Rows from block 3 of a small spectrogram enhancement model, named by matrix and row number. Rows with one number belong to one channel. Each number is 128 + 24 x the weight over its row's rms, rounded and kept within 0 to 255. All counts start at 0. Numbers have three digits each.
Before each channel's rows are labels from the 100 clips, of 14976, where the channel reaches its highest value: "top examples" is what is common among them. Only what is clearly more common there than usual is listed. The data: strings of digits, spoken by a formant synthesiser in many voices.
# convs1: 3x3 conv (model.enc.1.1.convs.1.weight, 48x48x3x3, each kernel summed), inputs 0-47
# convs2: expand pointwise conv (model.enc.1.1.convs.2.weight, 96x48x1x1, transposed), outputs 0-95

top examples: rumble; clipping
convs1.20:078115131118146089124141118137111136134115128139119160134200127151134130126099135128136143131210125135116137129110111112112125124135124137115054
convs2.20:132141127133082134134151113083086172078143104125141121144132127120160111126134123099124143129142107168110138121133118093131115119163135123197114138073142128130111133131142101117130137108145110125108136141143057158117180099121119173095089112131110137126142151125159086126101080153123152129

top examples: reverberation; clipping
convs1.31:127175130117121122165168120136100138119140108130141027116143128139119120111124127131121129126131116128107127142115118092187113116123132177109113
convs2.31:113168118104080135131126091110102137120159102110169179090150162066129130180099117129101098156162123142110106137133134099136133131117140097142134115145105136118125122131119167111133120165142145119141145131124145148145086193175161110157111131090129150121151103108121092118119140122119116097

top examples: thin (high-pass); white noise
convs1.46:200126111137112148132138123107125105114129109151137154137080134140128092119136127136152138114068138112132117094141114127085118138121138131080187
convs2.46:128127128130110127124150144175134140113110105087152085105167131114100105102070123144138102093152158176148168119134120069146141100101104176120100133125153114093110130127134134114120135119147134138130137116136162135061128129147112128142126129087178127164085130122124128136117113135097179125

top examples: rumble; clipping
convs1.33:139132143069131117132111120159127133129095124208138129112154132147118119088103127121100178132151133170129106133110091122125098114136103108114099
convs2.33:133112127135125193154118151158125134138133139106134122100109136109101122168152125145152095143153163123132106123186131109152138133117129118189126120135068120138146151117144147129159158099119149117136125113102111157095203094112153202120123110150141132136141110097119126108132128116099125095

top examples: thin (high-pass)
convs1.10:174130081132153132134108142121148143145150109102149135113111115121147090106149112124115107111114142123113128108145162074146090161078148096102166
convs2.10:208128139143098173134148103145125124113102100098099128134142140122093126089105152122117056115151133150110135149151141085144096129100127126094114156131164136144127132113137128135132116087149106128117154141182158124131137131121109120113093210123148134118116130106135113114119117146170129126

top examples: clipping
convs1.34:084121137123137128144080134098128133126138083111144150151140145143094115122105100133136163127163138142171109150122117072098121104147131083124082
convs2.34:133141108173099084119119118157151123106115151183130182146113138133137178149144111146082122149152179099096107086150140099132091120109103093173117149129100127114129139125139135116109110150120113132147120081117154130118089171142126082132097131105148134112124175126168134132141120124107129113

top examples: voice: deep voice; "five"; first digit: five; clipping
convs1.39:121119113133113128164134138059119120093112085149130126116129127129094117074124175100107148128144116108136144127086154180101141157103132133129128
convs2.39:120175142138120131105155161119165159114107133134099129095157145092112140152103098165138095157141170163125117095093165160122113077136119131126106090101134133129167159166110135142112128124117146116118091175111097155169119143101160077153118147114133129106132146142114100101154118153149133123

top examples: clipping
convs1.40:133132132086130128166122105111115148110125112126103129145084178151148116136154141115114098137140099104107134101072100096104099140121106148138186
convs2.40:105137104121120138101137083142088107109082149163107112141132124120144156087137123083111096173070091083126146123110143121114159150096138158127122112121145109107130107080131134164115093077143172135130175118124138123120096116106158126105095122150112099132138101155115112126133167128146148120

top examples: clipping; first digit: eight
convs1.25:112128158109165117153112112133133089151141116144130135146131166178089119086091085132159170087143134116125098116103122114103100106130149123144102
convs2.25:117113178114121140124111133129124123148156135151118116128091143173164097137145138160084153138108151058157120121123106150123111174155090104149142137121076148162142169093135135127106141116147078150109096124143131127109137100102141150189134157123157084122140153135141112135101144111122135130

top examples: clipping
convs1.27:123140128104161132156112116156142077098155156139094111102156126164114079095118125104132121135150121133108129119134147060146101145106108133090128
convs2.27:096101174124151106112152144130150110164158119135155152113154099103174109129129109141120125137109113097144104198136169133111133129158144081141139136165118155090103143104141118145116128117153166164129157136135084153109119152147098089157177121154112167112124148137107151122135156143150116104

top examples: mains hum
convs1.43:146142152058147138197116140118113110109146104149086154120107156157133102099141111139159140108142122100119136113149090131105119106129125115098129
convs2.43:123163143095079137143078155165134146104122099130096128154119126153141121142127142142122145130093108172111118137156090158139151163101125140121109122148137117120083161121128144141140139173104139083105134147097151128145163090108139108137128073118136121168162117165104106120148131144081137080

top examples: rumble; clipping
convs1.32:197134120109111141115104130092137166144164131089145134127121144136107130131122109146113159122095108154124120132091135078151111148134074096146149
convs2.32:110148091112138106113114117150147125129110133126121140087111113149144111119071094147127078136173110143119127125109157112140164143152122124151135116151098131107134101105090124103081111099110160099132123130127108120104091149089107097160126088156128114186113091078109110115110091100087120135

top examples: reverberation
convs1.35:105104130132129134095161122115110095150130125149153133113181121081098115138114177105128152079152127127149116156082090115093107127126142132121095
convs2.35:122151129159149141131077100115135155097183120115145130140110137122119149136158122148144108127113127149094102165139158135132099092112126148140120110160128123102144136160083160065208142120109099150118113160107104130140118116111121161114132114117109167091139101160097148112116100108088122127

top examples: mains hum
convs1.15:127113090107108097112079095119170159155135114074136134136157101173108100111105101135127110157126160124095090115116130113141113118108106126109139
convs2.15:156096061146118136158142160137143157143146123139157122125091159162111112099107120144131169142130131123144139108120112095121100117145154149141129136172134102170056124126155117139148148132088165130101164113133117126092156109080140129158131195112114144121131114115137118167134104145117148128

top examples: white noise; thin (high-pass)
convs1.42:191151129109118149130140139117136122117136136132144139135065152130111104120134083136129123135072145110130153114111118076140113144143135119103193
convs2.42:153137125107169116118164135149130131148101122156155101102145090120080118135109100135141144112116130123114147121125126096113132096114160092098163065081089133136114107119130149124178124149147157104171096136139121167150070162153135138119132113073106130127092120128126136161106105139102124130

top examples: clipping
convs1.3:150129127118112097136097082145129116128087102127102074116124109163136126083114102121132076142150128124092117090107121131132087098096143146114151
convs2.3:107132145105077175152112129139103118152128131096151153169147125129101166170078135119126096125119119122170132100107090173121102093085115146130132121136173148114133127110147114135146127117147164141139144129098175141156162083145136114099132187151141093126126116131132155111105148136160132152

top examples: thin (high-pass); white noise; pink noise
convs1.19:150147124127134130125119130105158129146105125102147131142088145138124074086144120107139180128096120095137091096141122084098132154105117109088170
convs2.19:072104158122173130111132130119140122153114130133151150082133112155094080144161146133117134133179139123104113139114125143100136090140124127111136118119122130152131129146113128119168121167144132106128122163128127131150144166101119149152153027162114136113121115111135138140162122155119094188

top examples: thin (high-pass); white noise
convs1.8:167123134128156141119117139124145098130162134115122117146046122129144110114156119128143127124080120130146120131145130115102130148129142132120220
convs2.8:140107074110131135106109108162135095132112150100102143117137082105079107146129114105148106119122098163156158143121122071116153121122129144102160112109116121098100060106102123125109112097097174085135145112111155119121091126149149096118146111148128143158087111108120117111105107119112104157